From a checkpoint of a small sound classifier: activation silu.
Rows from block 9 of a small sound classifier, named by matrix and row number. Rows with one number within an expert belong to one neuron, the router's apart. Each number is 128 + 32 x the weight over its row's rms, rounded and kept within 0 to 255. All counts start at 0. Numbers have three digits each. After the name is the row's rms in percent of the matrix's.
After each expert's rows are labels from the 100 clips, of 14848, where the router gives the expert most weight on average: "responds to" is what is common among them. Only what is clearly more common there than usual is listed. The data: short made-up English sentences, spoken by a formant synthesiser in many voices.
# router: router (model.blocks.9.mlp.router.weight, 32x160), inputs 0-53
# up: expert up (model.blocks.9.mlp.up, 32x160x160), inputs 0-53
# down: expert down (model.blocks.9.mlp.down, 32x160x160, transposed), outputs 0-53

# expert 0
router.0 089:147175118166133136172112145176057149111141070130133104137125150095123106152084117111135082143138143078126111125115128114087136133138101178157151101143098157094092
up.0 097:156128123151171093131138151120143130116077109146130095122121159129112167140083103164156137109101091120109134109162146153049159154155118141084119152165129094122096
down.0 090:143128180111164186092045127188085162119074113165172112154138122159091157119123150145073119115161086096149175110107179128117160128089149169128157153139143145071155
up.1 077:173117084173140116130159160130086140067171044113171079139153116132181119092109098132133140130066129121105079085120113138051141113125095147084137107138156097200073
down.1 082:124157120123142187234095082156112188133107066136127156119149147098100080139077105125149094168122152081094092140122131140052178103113148172128134149145121138096128
up.2 120:141101171163137117129118177127112147130141113088090109157159140093127084173169138205138171148103127063164160142187119153111134131147118154109142125156106092166084
down.2 123:140124142101135130156074127177126142136079096151167104143129118124100182155151127149084095089115110093110168072111109119123130129108196167151164166140127141077134
up.3 070:145141119179172123110138125125066128132124066130080127126137151143119136071154056215168116129129162136117126102135132159056158171119103148157109133157136152202053
down.3 072:100166145152123184154104091222108181107131099120132111120092127087124091139088114118111099147102134087111111131119134114109135135156101147089181154165133128088124
up.4 110:119147075052163160147126111083155139113081220102164130096142124099127132187125148083103153115116172142132154127095139124168151062114153097078099129093118124112147
down.4 106:128114137123103130074149141074140088133150171092104139107096132143129148067176139169157167116100108194151102153121191142171104123085151107128154099154135121173118
up.5 088:149104142128135109163157147104124123150076110093151129146170144109101088166156150205139160179084148136135125131190116111146170154070109092111138139106127093159067
down.5 084:131103151119105136107083130183123140106088136139135110095103142155104209101158121150066081117127113104117156068113144151143112124098133128151166156108160152083170
responds to: clipping

# expert 24
router.24 086:150170114158124168185155171184073140114185085159145136217132151122119105117100137139128108102103129108114119105149078135141123151148137156131143157119145118103151
up.0 080:100116159150082115163122135164093162116139094111114149113144118096140084187091121105135127107112145088115165134151086032064150149104165153146137108140091075099110
down.0 073:189159142175096138156128144165121180178137099123099112149088117107154115120107106213193117117104156103157069120136100154033106172120107140133104133113097071131117
up.1 090:103128139129107142151091162174127185121150119104108146110115140089116085147100129157146076121103147090130132108083110087087147127142158182135111131120085144063150
down.1 096:135143155149115144185101145198094197151137088140132137196138115137114118174079117138110093131112146059158122126157102129028134142149129192128132137132109077096140
up.2 117:102114127150124138131092147166131188145145091100104144093117156119113086158082138136139074133109158080128126103082124098048143144168140190127108137159114138082137
down.2 123:152141127153110156177114151206093174162140068142127107197120123120141124187074101129130099126104147064150118122171096126045131148150116183123136137124085071091131
up.3 087:127115145129100129161090158163101163116150105120112123115121128096156076153123135141161101151108145098133138121096085063086149134139159182148108130135092146061139
down.3 090:175149136150111159164107166197117182163130080125148134189127101124133135151089108144132087119118143061169137124148115122042121155146123196132122152130098095088158
up.4 113:113131136143100129143090141160117183131148111127125131095104140100118084135097119125131089130110151070127157098093098062097146140145163175135130127138093150070146
down.4 117:158156140152110163186101153190099192162146070142125108189129119101126122177081100145115088119120147058156111127148107131036151152167119198124122135141100097075130
up.5 076:102088136137089146153129151162120173100125114129133137127154126086150068197099113115115118113132158078111174138137081051067164145131172144132128114149073098095137
down.5 068:186168113165108111154124167178131150177144096157079104138101119089156125128117103198165111124100195085154095130144121168027095149127116176131124109096116100128130
responds to: sentence kind: question; number of words: 4; /w/; "where"

# expert 17
router.17 082:172167147166109161204113144165133182136137078147120123142195132105130129121072103119127061134140123071135131120136113026134133128165155156182160132127161104147118
up.0 101:145222145163143125126068158125244181091130164136120078083081157152096147128135122082103161079074169105118118121134121152168105163196102144104116152122119147127148
down.0 089:139122102129089185140156092120116180119149140161181161041093130127122137043203144090149090102096140102119095186125136107106113166135146096133132126098138124194153
up.1 088:166176135142094136126198122100169137091176144145128138153093093123153089132100144113187150102105148093152100063198109094186099160165146142123153074150123132136128
down.1 101:120123129138075194167198111093154140172124103159117117136091158091140127077189116137121116115097080114111098119162137156152094121175142084135098139114093123152106
up.2 100:165190084135123142131123136108160128139113057128150101167096127089086102156122149144147232098138158014188131130110142111143140109178138149140120129180090124114135
down.2 101:120117144096174124168152112149114104154102121125135118175139149136101165182116041093105111119120060141202160137112161099097141151119125161165152164142049070115098
up.3 093:142112130102096078171150093119101116077124077136167119114133063130120155142119125127158204142153153129092116136112138105111140138155144122132114158079159074069158
down.3 097:120137180158066168121168107114111084125172128162104117173104123142126117098157100145125100117144119113144134142142102133145100138112116120148094143145092140216116
up.4 102:105117123149162121143165156108122163110145080126142131135130127113166076138145095109169134096153090105134123160085112101182119111143032172116114108154070108078136
down.4 111:058094076149146113081118121111127148128122135125083102196114127120093138172057112183108140103125145104118089137190139146132121118169143141136124118132115083137143
up.5 092:134088073104143180142120216069197158158180157093112159062093141124109121094093140128126107120106162130151135123093127125218098077147057108156171148116126117151208
down.5 103:133134070156151112163187131154126138056165096147115148086115135149149134082153121113149134081101141087075093080150137126167076121100130141069154157118124114131111
responds to: sentence kind: question; /w/; /ɛ/; quiet level

# expert 1
router.1 224:105099126086124116095160122070157075111085200062126116120134120123132117131147135116132156118126135190134109132137135160125115116073131079076104142132123123147116
up.0 097:115129138127145117091180129078144068138158203139129131137130134137129132116147133115107178135130114194111130121147155167159140127108129046151147112142126147184118
down.0 105:122145100134135166174126128169110186110144064173133128157151161109118124163124111141137116165140161063080119122141094093144116120194140161182130154108120103123146
up.1 090:112127145135137121086185124071154065141175201132133134140130136135123127118137125110110188130130123188104118125156157148166142121122129041154151116138128127177115
down.1 100:117139106123139160165128127166116200113136066173144130152162163095111125174122118131150124172149156066072122111137098098154116114193136169187126155103127102122153
up.2 101:116123150157130182144121116169085164145124077159151130160145117131128136167100123123077109122140087061118160117150121106131139148156135159144153130151108101115139
down.2 093:129117140121118088090133129088144048136120186091116128108100111154149137092137136124135143106126106192163118139112147152125127141060120086073128099141128152142105
up.3 099:135124152161135174145125119164092163142114075163139140164141116151128137169115122124078110133139080070111167125150117106132135158161143168141157123156107097115147
down.3 095:128110137116123091092139128085145050141126195092122121107110105156147136107147137125131147104130111198157118136116150163118119143066124091079124103131132142144107
up.4 090:113129144129153129085177128066149059142169197133133137131136135148126118121140134111107183131132121195105135130160164154164151127121119045153145121142132136182127
down.4 099:124145105130132160170132135165115190107133071174140136152160162106128121164125114133143115177151149065076114115139098095147113112190139167184122162111116098115141
up.5 101:127125153158126176139129121163080155139124068158141128159140119138124135163103126124094120127139084062104161124149115104136139154174133170137160113156101106114150
down.5 097:128114137118117084090137121085143053136119185092119120112104113158142129106138143116131140103122109197164120151118155161125120134057115096066122095132129150147105
responds to: sentence kind: request; "me"; "please"; "bring"

# expert 3
router.3 086:135113112145121179191113107188095175116149083165151120134191152116136104151103120129116077108160130067094111140105064112150121120166111165137165105099119088103141
up.0 117:105121128160127201106154115153096136122099112168125138217111128148111157143168105195118119127141115115109190106207133118214090101138132139145157157138094080058175
down.0 113:161155131118115141149124151166199154139098122140127112075124146092112122079110165184179086125121200130122125134086118171064120146089186127160145214075169128115122
up.1 093:150150120151127127060189150078097147144114210066107133089105125134120145131156110117116190137140157153150149160157150165051175148139107054080091129135116114171107
down.1 095:066129137108137097136144112086104094132147165142174149129179118137152112143142126061084151138139081158113147147123122113186145138135142084129148094124083179134127
up.2 113:155141101123129097049175137083086120148093180065123131120103150149140155121153118116105178133138158162145134142165132137079143151110106059104081117121103112188083
down.2 134:064115130094139098157133103072121072126143195132153144128163114141141115125161113049094179137124103174119143137118132105186128129123124083137144078125115150155120
up.3 090:162126106122135113050180117096109110114095200037105130104109131149159173122158139124110146146135122194143105118134137167070142128106099053075079139134149141158112
down.3 077:089113143095110120164142090090096083145116190129156108135150121141121097155127098043124185116153107164136122135105135116160132128130127086112137100120108182165134
up.4 121:152125116144150111089190167068081126140129191064112112127109139131166157127170101113123190123126164159133140145163110137085145150115123051110089133156126123169098
down.4 135:068129116092129094140133091057112085127146186127159120134164116148138128148140117048092183143123119176114134141145130099214149129126132070130146061114110148156124
up.5 089:151120108112124134064162118121095142152117186055106126109089128135120172125141142128098133114143110224137128117125160170089139145105111034116127119133117127143108
down.5 077:082128139129177113195152103076153094146116190156156128108159142160105103136140100065097165178149115157121127151141110116159116131124124083114129095130091189181118
responds to: sentence kind: question; /u/; "who"; "where"

# expert 18
router.18 080:140145126157093201212098152188113167120156087198129094110140173127145152112118126125129110132117126092142110128105124088148121149190138191163130120141138113121149
up.0 115:118100155174131143058164170067170129125133142128108088128120155130114132131131101177158151133108104141134091085159159121135131158098122070116145133121182143153173
down.0 110:176106131144128099131149110138134133140108158115108163103105136082149110099125164182186102111101161168134030120120125165048097102110106137149072150093136092156090
up.1 095:134072161167127133098150197054175094135132140142133098151070120136093139125133113178177200103090098150175119098151151088136118150107148105166140116096175138174157
down.1 112:150140131146135122116145140155170128156122102141094124095083165100162116081136172192185106155089175150123055158135123165062135117114129113127094143097172098153096
up.2 083:108176091043119104128121079158073112104124176077113123098116100103128126162170150115151076123151146166118148119074118122173185118121143151090116129154102153126122
down.2 082:150114178098117168124096159109107124115138127101128079150168130138116152142144086094046132121171074123096195125099095100239151173150140149143174104152087122118159
up.3 118:137081175157108122072160180079208137119135135119085131106120144144146151091123125188153197144079110145185131109149151092070135126091122069137121123155168116158164
down.3 104:165139109127149089129154123138155103117125132110120177108119126091154134082144182149183124155102175170104073151123127185050122149125110124103113146072148121144086
up.4 071:151064118171150123150169149141168119177144117069091149152176132175158091047143133205116122131158116078164135102155119104044093187101157137125154158152131083143155
down.4 057:163100103171107106097164095200155135089093124088146102088111143127154120122182149137144084143150147162151182185103151144118093158059180143134120157125112141151143
up.5 121:157112167154124158061143169052213129115106152122122082114092140143069109096132099173199180103090120131132157087144149131166125140106139068130122097152180123129161
down.5 121:153156130141136101110160120136148162136117143120135157093114146106144109096151172183203118139101168145122034177120145174070119107095121130115083145105158087169097
responds to: pink noise; "he"

# expert 23
router.23 091:128118152137113126196126144169061133128106084151137137137174119132118113145095102123144079104162145081131129144087082082134134148146124185146156069133086100116144
up.0 040:089104126098137124101180099148161112121116065141112136201145110092165167155116147110098127122126125104129086182136109136106079118127114148124129100124124124167121
down.0 048:159144139127129070105232123140068116125043127158150116138147087154167137119167091126062145125105127110152173142172129134125140132082117096136143120101119086152137
up.1 075:097165137158196173181141109146090187132171110208127147172117117147133110199048128109086151130174125075089099124151146124146123101184109163178146138162121098142127
down.1 076:109082149156158109157155171107091076118096139162156095151149115132148136135193104144100160086120096154175170141159089068153121156108173071163174121144098111175163
up.2 098:142121095113088114082094121164160085109072105104165152094154107099099160054194132109127090114134133113116143126072146140132126136068137125119157133099176159105140
down.2 081:167143094153116115135118073180130190141097111159116162128122109106126159117099104170156106136165134095138089163098131172088123146126103176131099165107131122131072
up.3 122:163103095130097093103093124148147097112070133094132149092159117120099164055229131139134078107120150113136148120076119127110130118051142128127141139107157170087120
down.3 103:168185099146140137120097087183130204151106115159110187101103110122120144106109131185154072141183162126136080117089152189086107127126074178112097170113161134120115
up.4 110:154133101122087118096088119166143117094079123087149156095138110096117149053206118132111080114128126109133158110080164140135122137064121148132149133084165178087140
down.4 093:171156110162118120116101090171130213147108112180128171131124120108136147106112121181137074128134175087150087166087138149096107156101106180118119175116128108131106
up.5 115:093176121125152144167155101138114164145138082189117130165130170119130098220047132130128140139175141069119106139186149125110115110182144160141136140163108095121142
down.5 125:154095166156164086154183144095116064141073158147192146153166116149159135125173127132089177093110105143143161168186095080148135168082172058136177111121103095170124
responds to: sentence kind: question; /ɛ/; /w/; "where"

# expert 11
router.11 102:135108114136159125139149148151049139141157086183137160148168130202089164158056152110102090137192143093111149113120123075156123107156133157191181082126099096112177
up.0 123:133127151110129137184131073113097067151100167077128129141159122135173104203084150060103154123129097147155137178143123127049136124095116129091159110149084067108103
down.0 126:123130073090101141083082133160165192188135117096065148074115142140109185101126115108134089176130173120128094065142178156096126135093139145072087164097161160118192
up.1 073:155098111094083155133121131114101101075094110147129201152088114145091108133167129097184161175147128175143087083100153107152174152150120134106094144159120116138140
down.1 071:126183104148145141122117160142078112222126157127084065112133060097149172144143144162207132100138142080145096097117161128084131165133156142153143087160099158109101
up.2 069:142145163109079189140135159103142101152123120062096111165142121102108115125127184138124118148148117124163166113177140131164146158121197117137116161145157182203062
down.2 066:161049092102057107116159081135148133131113153127117089116115130130146113092130111120127114095151148174130079102147114123116121180108103103085115144032110111099163
up.3 076:126144118091141154140111138145058086179145105078112093138161177113131076197116107059164184150122124119203171136113163148065157140142143146124144124112142114164087
down.3 076:153102122109113147127136098153114149098087155073145118087073123197094160126165109134087127164169084146100117130110209148144107114150094109042187164142170128072151
up.4 077:123185147140156161134142120094144116074112174127085120124144164120099074122062156107123158115177139095094132133123121166112127135151140082097142121167101110102119
down.4 080:174098127121149130145098161155127120147083127074088163160118071070155117146073159146125110088113158111132067102171158188149153157103025153107122156150106103108121
up.5 163:106151126122156152154127115110106061112075160086110164152147135117133080200084144092086143140139125112131126144162128105043146133087119147083165130148116082124109
down.5 167:144156091094073151091095136151157173111138130137098118111105112128054172095130098139128082157135177118106121039083185172091100105132099163122108155124164159112157
responds to: reverberation; mains hum